{
  "model": "contrastive image-text model",
  "crop_scale_min": 0.8,
  "tokenizer": "word",
  "encoder_fused_qkv": true,
  "encoder_positions": "conv",
  "encoder_pooling": "class_token",
  "text_encoder_head_dim": 64,
  "text_encoder_bias": "all",
  "residual_init": "none",
  "nesterov": true,
  "orthogonalizer": "newton_schulz_5"
}
Rows from block 2 of the image encoder of a small contrastive image-text model, named by matrix and row number. Rows with one number belong to one neuron. Each number is 128 + 24 x the weight over its row's rms, rounded and kept within 0 to 255. All counts start at 0. Numbers have three digits each.
Before each neuron's rows are labels from the 100 images, of 14976, where the neuron reaches its largest size: "responds to" is what is common among them; "peak on" is the class under the peak. Only what is clearly more common there than usual is listed. The data: patchworks of several textures.
# gate: MLP gate (encoder.blocks.2.mlp.gate.weight, 384x192), inputs 0-95
# fc1: MLP up (encoder.blocks.2.mlp.fc1.weight, 384x192), inputs 0-95
# fc2: MLP down (encoder.blocks.2.mlp.fc2.weight, 192x384, transposed), outputs 0-95

responds to: wood
peak on: wood
gate.335:157098109149140127149120113161173108125148142130137140120156109133145091112133120085118157132141125158120151059096115104163160126093164122118094121137143126092132132126104147157182106116085185136108158157137147129063099104116097114130141121105168136114135091124109120126166123167132136109
fc1.335:143114159107118135097100137123137107168144150140119135141126123106165140125121138100112165116112153144179133126092105179133148121149148141129183146146133156065154139150117183138163121156118091144098123118109155110107113112119141097137116084146119093108111113150136125119123130143105159114
fc2.335:111110157115117132135128162153102149130136156088164118103130138084098140143098114149107131097128139071150157145167146153109111089129160068125173108137081126135148110089133128131151105153104082139122132151114126117140107117104088118104117166101137115127118149118099160130116131146148148118

responds to: dotted
peak on: dotted
gate.87:125157154148138093153124120112117105086125144141080139119100129124142144141127183139140167111143153121151137116106090116123135125139106126131147128104138172129106119159130152134142151107143155141099123162156157151109121102130089140138170132086077121114145145133142129175093125095131136090
fc1.87:130120145114172098090124133146125157114146100098150119144099155153169157163099126149079127128143123162151146139170151143116112096162146087133096117144082115123093129063132124141153149100161125094124139179158155132128135138141142086134105157130095149135109122133150150133128123190119131138
fc2.87:103127154116111121124119121145101096132152133121122114111139122118096144146161160132110090131173127173115129116141108108108109117142107084155066092155075141120127170151159148121147097075085142113122139126156113139140190168100104116130142108097137141139123116153115178143141136107136115124

responds to: triangles; centre pattern: triangles
peak on: triangles
gate.76:156116123134155126135167137143138144105112107132121142104119125146125144117117111149150080082121116130116162102172102161143173088119145156147129121147146087130173130055128105149107189201136112087137142138075143154096084141120145168128155141143117144139111157098110095115106110136150089132
fc1.76:115147095113120127152114093129101146114125136136123190053192106116169113119112100142135124121164120131142189127141113145182148108120122144097158159093139156131117134102131143100101142123085126129112163108118158128134145136103146148095145127141111152168125137100139117131152149078120097143
fc2.76:108122160105170184094141124126123145109115131142088140127151182133138091068104136115111185084152118138120112176121159155147166126154138124160158097124107116172138128162131097132084106149151113100154139112153139086132130168140162125163151139084153128134149175140158124149136127148163112102

responds to: wood; labyrinth
peak on: wood; labyrinth
gate.313:168116129098089171155105145155158144169109101074101132155108096109113120142158120156122125095127133154154152111143147144142143105143110114163086174136141095111146127101125114148140143123087100104103096092140148111151124142141161105152159144151151171114104117109134118095149135091125107121
fc1.313:148137145103121075087111108140154139093148131152132125137141155144139165091108142147180142161153154073106161131131133132098119123124145121097123127157099138151099138134115126155112160127157151128126075107122124158111117170135119134164131159079122116152135166133107130101118126121131091115
fc2.313:159134125147121133122126148138170123115153122105193115156125117155158100153116142101093176102153131140087140124156148116132124149161175148108119085110115186112081144126126125130172134160171118125069152110090165098131103123149125118163141150156109177102116105127127121134138169096085132143

responds to: diamond; checkered
peak on: diamond
gate.98:133154118094101178137137136163110177124119087111140127111143088122172126116130149115108139138145166122100101150163142085092099130160125123127122105151138148168085113107112137138125122141098169121114120117154157118072114127153132120149126144134110145097141171124104134141148123176103155126
fc1.98:103117144130152067124088107092187091124143150148122125118125130106097127119093157140144119127128116134142148125087103153161126123090123139113120160116130100085153141156152110132132142106146113156097124111095149153167164134116127135122140103141167124155124106121153116103158150095154128083
fc2.98:128125127086135134135099114120093138145128092154118138157134099120120147122109123139122149116145114148114150104130136105155125134142142105149135128134152105109127124135091110160079158132135152133173142160143130120077106117114132164146123101088073138160096186136078170094064176078062148139

responds to: plaid
peak on: plaid
gate.304:130152144086155132150098102141134130102145168115119099148183131141145119131167134121144083162138174140117133144125099130090128153124147197118126107153177117141101187102139152164093116156095113106112148108100123103129118128123154144126104130141125100124112159162118133067188128139165125133
fc1.304:126112149171080173119147102153145149119102121154131108112085148101100153106110109100096140102111095107155111112124106158111133112124126110144131115149091134140115065150089123100173122166134151175130114123117110142153128130140088112154165105159117132112111094067110142162139187128110125143
fc2.304:149119114131089119134117151135184118119116140117129097114141114136109148148173126100116132149102108152129110102175125142140118155100104164117093122117120144121130136137127147114119116062128102127130103159180111148078090112098165134132147151131164153136164163143106113156129096120168135160

responds to: crosshatched
peak on: crosshatched
gate.29:135105124187105138152133130117119138119134123137132124144118146110178187092123151115146130112125147114169146097092143076160114078102177087128173131114140131148121107078128138132141102136100129131123094142121117119141146146130122106129153110097168136101127093145075133156159166153138103198
fc1.29:104157134134124146108147173132121101136129144137071108121156074119109119131156127167139135088102128098125110158102129147146099095173108118146132125155139105118122076123141130121103106138159123159141204142145099142096094112097137075094152087140145114106134159177123098085112108150134174139
fc2.29:184139135108166112133096124128102118126119111114144146096137154118081127135119121131126123180076131111125108118053121112138092142092123121142142142093137092134159125135126134134107117108119108127138109109132131146151130171154126141138106152142122116130115169110121118179144169128154128129

responds to: black; triangles
peak on: triangles
gate.264:119149107115081148138143101080140141117134114112121166141141107133148111134119126132132128098105146120103144117146087140142155139163154109105139066099119102139115085121110137162129141121155137112145106162149126156106151133117161164149106114079122128124118128126093158113120150162098082115
fc1.264:120147129115129159131119140086133145120116135098100114164112113129121135141128124117131157127106158104112144099128084139120137108133099122138126096082140072126144137078101151149126164090139089089124127162115133137110120134075102100159127126057122144139118128142131141145119133155130101145
fc2.264:144095177167177147121101122126092136073084147149135151135109131108134146132106123128108155159116209129123124124091155134128120158139162107147105144070169143110136152141151117129081150109138125131119141150150160129180136167148082159143070131119166135124114114113138135157101138103131121131

responds to: crosshatched; centre pattern: crosshatched
peak on: crosshatched
gate.218:132128119110101100087153134108127127115148133170102134119109113085124137164097109134116138178143129115128154112125167117134110097101124184153129141119120138117113149160111092137130125112137151144094207126123091151082124169161127136095128185144102112147122186149167113126141114141122112124
fc1.218:118113124157095124164069116116109094088129114095107113163119128144080169144095127126165115116129114111158160150156130131140156115111158095115138147125130130126139101099090142119111148090113096089151144116102099134120146158112114128120086122159136114151164126124113132174125112145164118112
fc2.218:134149130083130053131124129140120143108189121139158118167117133146106144141152109125138120119144124146131150100122144148142134145141133150118143091107148138144101162117130140126109110173120111085138161127090080101120167158134122120126086102137137107141123116105165138121153149174163127161

responds to: black; rays; plain
peak on: rays; plain
gate.337:114138127184170089127098160108147190105140151161164102131109114156121115140173158120152125122126129126121160073130139153126166177125139144152163130110134099162122110127137155070160109103110115132140117140098159125140131131188120089141153100114144074156122155126133108130139062121090086151
fc1.337:105112146107083112169155111093119081102166101119142157127156119116152156099107098147105106130136119109109127114128138128130126099143092109168096121120102109181112112074139163156116165147112119092100166149138083127151123137102118098100133154119136174126105097077115147115148199114174109144
fc2.337:166127115126105133125193131084138144120139112135120146123119119141125150128089098149117135121176142126136129156133151086116079119133125079135116125086118132106153147144157164192165105119125122139134122142123129153115152130128110103127109101217132139154155103125101136107128133080142141130

responds to: white; plain
peak on: plain
gate.96:143077127104104105150122127152154115143132092173149088075136160136126124089142136156121089127131133081088115142105123135145145127123098130125129128107128112099115115109134163147093138075144135186202134066117165156098126078137163053145129111088117190117140116121104127131131157099126127122
fc1.96:129116119089100096149150125162107114137127128173171087106161165114136131103149118152126115128105152078092118145113121141123143134125122122136130091120112096092159128124125142163089133098144130192194119110118156141111144128135123073159124133113134208124114099122101113134118156120103140100
fc2.96:172077161140125115120098100125128158135139142137156118143104119127108110136105153115134111088123115137112180107141098093118106158116132105094133118164138133112123088120157155133116103103153122124142114162140118141116192127129127164163141074115176155150135109112210141114129106188127126148

responds to: rings
peak on: rings
gate.243:102106149093121090114120102107101120138141136091138102109119157112119108096145154163138090136110152124116107137136157097131091119092175139134131139129175181132132106091114074146111127119148106141121141121124110145081116150140162136166171152140118123124096110136149119091117110146138187137
fc1.243:123109162131127121115109082100140109158153133145113126109153158100117079118138144119143115128095138130085100133101157122141083101121101108137109148100139127081136147110109108141147156134133122128148085111126141117081133163137127109156148141137101127148165111135141143134136116124140160146
fc2.243:152099141121160139073136129171142091127092136129141139162159138170109098162135144106105116111116119179139137144113156166129122153118142130109120128179102108160110147088122156141135129163144123134103127099176117112190152118155055122164109153116136132107098088104119112102105113093110153135

responds to: green; plaid; spiral
peak on: plaid; spiral
gate.46:152176106114118101114103122130142111144151161137141095113129148100148169094164150130158141099145105130126145154139124139115116140121128097152139143135145152116099139142142152147150109101169147175153150123135096150143153137149137112083059106120131107131122104106114099101067077094135154142
fc1.46:170142155143162151122134090150119117097149119104081111146141167135122091135123150139130166124106153113121134123140157170133097154077129104107155083148091124087134136127140129126079150144135129115121098123135144099137140112086127135114091136106113129142143120137161100108097130141075165085
fc2.46:097120094095145121134162129129109136136133110149172152113168112124127149141131098106132113087096100116122155069113168125144121121122133135129121143137131097156124085134108129117094128135144142111185125144116169118134147138127105149161146124121125117148143150114098140104114185106118128141

responds to: crosshatched
peak on: crosshatched
gate.290:177151117120175066114076157147138149132116171166119175132128132117130125105151142102096156181118100105126114127162106106145143138099112110108090150142119128126129107112161151152128128137141173105118144125150128150139080122094100144150128117117089112149171111106130117134131127138098105173
fc1.290:137119105110117180123100134117117111121159091087102108122164123102139113107090145175111108128085111101140128153141135146118141133136124113149138130121096118168132158164155122137170144115137107116084116110149130117121177146131191104115132152118156087119132125184110117139137148104099142147
fc2.290:122142120132161132099140137114128110118107118160133146142118146143089156119099147140147142145127119107123122118121148065086120086126125127114157134156110105125101134135103129118112086167156113104162138106073106148111134125173122106138110109133068141189169106099113113136154120142121155118

responds to: crosshatched; bubbly
peak on: crosshatched
gate.272:120185144074119097152081141145119092106153118139158134113119142118097097130132156138150107100149127150137154125118126117131128149104114156153084163082142126126130156077117109135150106138104086109141147110175150140157118126098123140054144113123127105141170124140144149119174115139116115084
fc1.272:115131091117190133116194117078108172140107191137085099153148126147113138102138132159081148124158136095127118154110152104096138145149117096174184114142120154135143086137117129141109142124142153145101123125095148117114115116091115122148133154122164128128128152138126134143153157127167133113
fc2.272:103110103135135142137130131115080134127111158108117142146101128176141111156082120111104124099144112114126124132136135126111155139151129102167106169117086080149123060113128126103183108122105134082121093138087149133106138096128160125096103143079113145126127155141134081138093160110131106119

responds to: rings
peak on: rings
gate.55:139128132144127156141150107122144130117121113113165098120062117120113132139124110162117109115105116132104102168136163123120167138171105154140153128116136135119155120120155127129109140154122129112126120091154116130111121115111153130156133132115122153136097094096152117130125117161149104157
fc1.55:084131096116113137105138107186130160141084114100171138106104111144121137128103091161110127137146084134128145168117205105090118096150088173124136110124144166142138138141189103148141154152124159116139126122145143137127143123106184119113125150101140120159147110104133132116092123124131136156
fc2.55:113114110105132111155140104139153142124102136186100129138166156151130129130108144120104121130120161153121147136143130098144111114107139112119114114146114131103148123196132095099124115148072120131107111151115104106160096134097147169111142164122123104125135137129108098119125200095150141134

responds to: plaid; plain
peak on: plaid
gate.260:095134127173153141137139160073119141123124150140149102123113174106124089112129118114134189156121147116110105118112140155116150134144128156176161126168158146104091126134136135183106085128129092122145142113110138121104153110144101115150172115130143145102140128158111137155154077137083088118
fc1.260:155085150095168156093070120184108093136089158135103153111135133183124105104104135156139087074140151123163146105128131111143125145128112103084134111119143138162139134132144114125100104087147136144119139128128101116126133135149124136097163145121126124160170132181103127118130074110111160091
fc2.260:174112137165105099121107145155128138093108156160111115160157114075159119153168134111129110168141057124122103141118161150106136121169137123112114144109141085153121110158118119129120135132100120134097143157136146109115131116125151119076125158152120102133104124118155140120120109131113088145

responds to: plaid
peak on: plaid
gate.235:142121111129105095111087138174143122146122105108114114122153151090103113114154117103170152098145185113135143099109125109157112107166155140118109121142140127135111166133082123113139117104102158130090059129093106158132144162163157153117129145153148136119116138161121097109101134145088094143
fc1.235:161145124138091103125089134154159114139104129135113130139148161125141126128113118085160141113145154137127109170131169127120113113179143100085107104114143109125104163127071125138157102073100140104086100093110119128148167174165149105158107119113126113104102166161157092131117150112067113141
fc2.235:117170120122139144102108113114124125114115123135125105152110132088189115147134137106117103135182156117158136117141145095128089109116138173144085147113107157147113143156145095180108151160162160122112131104103129147136077176136150125123138156117135165104151113138125101122101135092143127095

responds to: yellow; rings; striped
peak on: rings
gate.173:155116164107150087120130136197115124141157133146173115095139119122114151152139127120120123106133170116098129117106125114120128109176106111115093091168104146123152125131156126114115106104110112143135151173143158097151128108131129148089100165105145156137088118119158125114113168127126154114
fc1.173:132124152093123115137129095099092158136128133167132114112150149117092143117172134072096117102111160120138137125130161105135147145150136154117135102157164136162180175147172118183142095145149140128117125148148104148111126127139113112118130138164117131114143103142116141102136119097133122126
fc2.173:120085138139119162142114147163111147133175107138093073131127111167125085112142104150133124099106131175148153122101129134119138120119119131101109169136136134147120121131170134076086162180092120148133142108159119111184105113120142105178115092119126111135131123111082106145085128111081145156

responds to: black; plain
peak on: plain
gate.308:170150130132138158087093158129099115171131163095087145125142102127110110158128114106097105176100122096196160143134137145125185092151146151155140096119165114140150169111129128123122121139104133099154135157095151131157147103152142104122154128123151089080162127119132110106135122182121157154
fc1.308:157093125133147094109136159147105102102114127120099147158161155131100106147154152116125156117105110155119114136071143131128142126124098131153151137106165128097137173089094110157159113160124133102118121109110122156045065146090147156138138134099133066131151125125136161080152102111086136131
fc2.308:112120122142074126135109158149148108122144139086132125098155135125113100113137177141126123147122112114111142066103091186141167173109121149105138102169135173164137147158156099127113117128125126088141109168129136121156112095126130148126136094127137144151127106076166147146131143131127135149

responds to: plaid; centre pattern: plaid
peak on: plaid
gate.178:088120131111137135109123199094114137122147102118122120137179160123108136139147106121080114105153143084205162107128124117152153142126099123121155125136137152127140136150172132126132125140159126123112108132101145163104146129133103140149161161085130116090150110152132105141132163151152126125
fc1.178:142076096096158125118144106134098074134083133132117123100108104141079133164108127123111126138140122118100114155210073093103130097115097161161104127124132107135096145135112139121127127138148159125109127134154164129152131117159102136108141137145167112170117110154140119126128158193108111136
fc2.178:159144087145118122109156163109129114105117149124144144160114163097118134139098106125097103123126117116127164098151112186094078135106106127164118157089103126176142121153150121108095133118098161101151141123126157159143128084148128153082113141168092107126154146084132155154165094124097121180

responds to: black; spiral; rays
peak on: spiral; rays
gate.66:137129138144142111100125141115131164120153120127148146145090164130114140140163169153089114160118155135154110149125138110143076099105151124102105118160118160141138103093196108140152146118143127119099158088154175111075126132139143108143129147148136160115092151079129133138108109142100106111
fc1.66:145105130122147143104142098133117116137152123101159114115110194131160117090113163113100135122150131146134119131125132126142088128147119132127159125162148127127097133090218120109143113158135110163131116138103162149152137113112140141108107195155078145167132159091105130128111146117115106124
fc2.66:135126147078150111120151090128154100100162112133139132100142146116156138128160135135099147150139164148109129103106128160113151126146152125084077111115115101150143067173173141167171110127103133102091118157099125170146084150132133133152165171077102151110151106143123125137105113129124132106

responds to: plaid; spiral
peak on: plaid
gate.252:117143144133112109136128143155079088106112128171174131181158139083146115132162152081129107076141126114155141132128099092122138151099132094160135080131125101150152109155141140132141096135122143127116172093155128147085161118155095139122161130170109156119137115140140148123158092160128098156
fc1.252:106102099142110135138104150111136095104128146111104129116112107119118141156124105170104112185139120106115111120143140144151145145130196158104180129110149109117069127075120120162122131099187119133152114082151109122128124111193145130109075137078116138128132142157139134155107110162145121122
fc2.252:103152150114132133130118143113155125110142099108123129123132116130111128098115137124096107151135158182125133136133137119129128129147131129148113149093150158156138103125119150064123137142170152106145167101181100143103140102115098110113141170149155168107173142170098147134107140188139117166

responds to: plaid; centre pattern: plaid
peak on: plaid
gate.381:150127137104105119185166148139100132154096091155171148145131133116153134158163131110147146121162151168126127126077149114132144136113131143146129169178132160133132138152126137124151169136143131090095130147094127109080110129087150164129118118107101106141161109115097120128153107167109129151
fc1.381:129149087148122153099101110097138149110141148075172145116092154095105124141127129165119109140123059130139143138139107120128113117182121093121133114086153095140144104105113127140101126099112162117178119139175126142142111125164142077135132153135153133120118134148151132172093150087135127092
fc2.381:111132142117151155140109143135189112116119140177104123116133135125061114084107091111153115097118117132160141142162127109160129145134123122094151118110137144174121154131141113111119142153137128146093115121179157146077100106148165130140102114131108142171098135116116103124151128141113102101

responds to: wood; crosshatched
peak on: crosshatched; wood
gate.19:124143157136202119152151111172133095122133132112116161119120151142122137137116124114112166149118094119121152097125152128104135124134152145102098144149104134111108105167123137157115162155103087078107172103126140126111176158118114115163095151127111129101189129114118139100073170083145116124
fc1.19:100134124143121151115140130151143147105106114114153109137175087090122105110120100099169136158126138149172111161100125103123112110119118127097113149132124129134124163123135171129100132151137158128159063143150084159100123115108182134162153138141151108128144081150109153108170132163103090160
fc2.19:117121126127102126165131101148083111149158165119114119103114133166127145108108142180146123136145138144127128085127129127112155130171128146102130088117112149149101071071142081113110109147126134101131150168094106120119149106120132128114149157105100157107116134144121169095128149073126098119

responds to: green; plain; veined
peak on: plain
gate.248:151122149147131142127121144135080128114146169097117156127164117143133158173133130101084128082122093107180148100121146126154105132095167145112123124131079151166146140149154128132124131140132105120110110101110154112072095090143122147121126097112094073126139139049130154124135088138102139151
fc1.248:101184079130112131114109129144131111149148104140102110125129111132145125106103122141138091167107162122143106116154092091162138094116135093122125083105170163109119108133114093129141147105119159114140173134127115126162160137129128139117104110174169154137157140132120134131122179138179143160
fc2.248:147134087135124120122153120135191157093145097154118136140133160101138096113080103119152107146096159101156106156126131126103132132115139117100066110145132126095143165207112163102116130134130164115129075127136121102105090106157121099160161125131092112160082144110069177094117085116114087113

responds to: green; spiral; rays
peak on: spiral; rays
gate.53:111141146168139139131135153146141131130145109138122131172117121151128139132121122122173100123140122107152124143121098167154169151159114120150121167157118124142178112133160140153121120112126077117185127110141132082149134108084159159100108121075106145087097117119080087040129143165129157125
fc1.53:120088107155155108169117154168139119137159127136148124200095110131144097131139145133119128154141144144151086132105128155121109128153100138111190136135152096092137116121123106134110153099117147147138145139085126148099155113114102212109103125092116158117106097085132123097135142132117130146
fc2.53:091128125119104167092105153137149075093139109137147074143108149145126122130098122117121201133090122107148113108133100081117153166134119128149113113125094166124125140132135138151142172147154141128119115137143103131176123170128169144114137142133160125147125108154125149088069146130150144131

responds to: white; spiral; rays
peak on: spiral; rays
gate.195:126165131113097153079164161087145115123168162112141109105148152132174157143145125165163105115121101124155125096135100145083121124149190149125098128135123136127073081100135087152155097118155132119121105153107114140126137146118114134113147100133142117140142131156155092121088112162127162135
fc1.195:110137149108184084133127112168099140101159180144070146166128154107139145149127120159129120148154173142111130133121191147147152115124109104131105106198136124065089089124152124107124129111098104122126110117091148153124148142137131085132115098132144115114137146133144178146151151102111122142
fc2.195:149134120106116140146111125093138144107143111135124114128121141137081163118143067112117120104113136139138134175144109083154155117100154125143146087100112158150103133164117111144138159130129112138112111140112106082115140126122064115145143130108097126173169149138135100067127129102120150156

responds to: dotted
peak on: dotted
gate.270:128128115155146135115114095082166131118116148090109107112076141120151115132080138162114139063149193113137087147152166129144101127105099109140092145142171102101152109113075144149130153142091159182124134113143175162123125158182143130134138153157097085108116148125127134133157128140151116121
fc1.270:132126127153131135133092116128182126110166148145132130108079142133128107157127132155101135122165146126136093113158132142151133093116112118057158130133176143077136153143111136133091185109153149178123144146139145122128104081148140131136113117142102087107080165167129170117148130119112143139
fc2.270:171149154140134140145100149133127112179127109135118113163141061132141115143113140099127092156160121110131096169111125117154127082155106137086121081086147155147156127146115146121129136143097159103131113156081095119143116103106129125130130114114109098073124098126119142131106094141141081078

responds to: wood
peak on: wood
gate.208:126142210134113144137149150176164179101142107138112121106111109094147107127118131143116137157107129125117124087118099088141090141141172146135137121123162131188133140127148160135105111100169130102162130139137116102152152162178141115077130119125126102113136145123151107132165144125191162161
fc1.208:118129149126145129120136142101153142085133102176165136136135101143160116161119116144142130163128139090149108110112147094167163133110123132131107083149125071154137104118114109166148114144144153102109177125124130101159131138113118109133122151112149128125068146141146123138154151137099110149
fc2.208:108103124106136084131101136113125147123100185154103123087146137134150103099123133115135132110116130146097135153146138110144109139134148121173112180170088145098158093119089109121113146149124106105160096125166118130110131165117090159130129115142131133094129122136130128122117119089120102140

responds to: triangles
peak on: triangles
gate.327:151187138129143100135105082169098164117130107154089104146116123128145117151114118096114103114143156144131126124139136147123141103123141155111128085160102131168132119156131109102084109115106109116183136108068116123149118089160110153121117115106132134121109130107137116163083128155110130097
fc1.327:088081142127091149110103170104154067143141124091143155110163177109114120126129134153080149128138116093126164111131089120129125168100065137113170116087134157129119147152090136136120134118113105122126142107140157139156102180138125158136116134147123113154114094131131106120189138141136106146
fc2.327:117095155145134148152108132176139116158124142120167103140145096110125126126151105126129104132119156154140152064120110131146121127078126117119178129154146111133125155096172130068127138101100141160137104128117120152078156128129149124160107122151140115110110121109163099108101152117126171115

responds to: white
peak on: dotted
gate.220:084151119110195122124112126099129118150123103112078161148137128089135099085114138119124133118092095146098136089104194156158105126119154160168096125132136127134149127098153140127140143138100114133117125105159141153048157120106122097128158145167153088135132108142132122166141087160138127166
fc1.220:169113143127095142121146111144126151107141117131150110098099102134128109152149116132162101121176153107153116148142071125106117158156113102107110155119119100082090110145103114119107135102168157146156164098110142099118103163191138146107125142096094150117136149153147105099121168118143155101
fc2.220:159097094162141087096132123178132117152100114136196144116150100157097121159143123112097107122112146177142121119125128145135138196126105128144084119142129104156118167099123099152134134129119155119096109129148125171068162120108162143168153113175108103112138101122122140163116086171138120101

responds to: plaid; centre pattern: plaid
peak on: plaid
gate.146:100174150195116109133095117078121138145091102147136125136128122103088139169134124139112131133131120140132130143082115117138085130138177119193155178132119168143101116110128115136110149135109122169148083094077146118149142096114135141118136137184147134130155085147155083133141147124155090097
fc1.146:090136155152110144106123128089105124160104134108171097149129132094089131147083127128100143152126115095127104144122154155111137111135104134136141115097147128172122136156130117160153101155109102113147127110138146138120142126129121079143082154112093140134154131136121088153148118141116087148
fc2.146:126110165154178184109126088109116123144146152141140116157117125104119164143115138132096133092145110121185128106112122111122140129153136115168118107172146153162143138109108095133125161151145147136131133108135111155126131110135103110143093121139116132184143137065104148178115123119151128126

responds to: wood
peak on: wood
gate.298:130089107124132048134123126169112136115121094120153175122170064135129110163137151107093121139157139123142140153109107140130131123095123141125103123116147106133105149144169121162187126098156109154138097160087125142147104136137077165117150129102129153114128146185135145154153118141121112157
fc1.298:142149131127116059174124101145121123100095133083117146102111053147158122163098161144134147132157150087120168150137115138106088104172130129121161135144129134116115135118103117129092155108151116147101105083114123128147097150144121146140150118136107145125128123133171102138161127119147149096
fc2.298:142122144118138077131101140111125136119165153143162133124144097131113114112134115138132145140109114091150142134106103143108164142126151135122127143162121120159162162192052095181106151147067124119115138133137122094156140136176094141121119175118142143109114159157167093150138157176107158125

responds to: black; plain
peak on: plain
gate.221:170128150114147123179115140114133128094136154096178138112126112149129122156135123080113100148133161171095112138093161109107157129078147116109114106131144131121107146102110110167120102116114142128130115110138149095143119147102113110094107163134100070098133119091128106130156152130128095164
fc1.221:132101156092139091159089125110080119075133103129144160126114110122073127153102167071106149100128116152146122158138150128130187110125125123134117129133141173161147118136140126145123156121116122106128139107159129097146116115094142107113143160149084099125124130151152116142169117118119155160
fc2.221:112082099138107126100119141103115121093138120112156099095159116157128123177133145126126133147121169137089107081126116145141077112116137113151118167167167124151172128088168164166103112105150103134117156140148118134145147120139085142110127090130108091128111125110170126141150130161163108111

responds to: yellow; plain
peak on: plain
gate.118:129165126108141123119118147166187146122154134095128105116128111138120149135148079083135129132115094120158129113093156108098106103133172162168149111151153083142137166118115113138133145080138137182125143092150149112122135167161123124212116098139130138105175136110161121160146078162124173123
fc1.118:135195093127111087132123123098144113135160105122064129131116164150154186124152164116131122133117123073097122077084129124148135128115162142095127106131107135108113168120095126141141107113120125159123135128149134190168085138130140119075114095120126130182133125089146111108156155096126102096
fc2.118:123098081094178102117139096135144132145116124139122122128145101083191131121112138144115092105145141113145148154140139122133118101145140104122128128129132151111138121148163152178126136128125123146117134052124115139175133108134114109105149134158114123118105117182112169158091137099100123162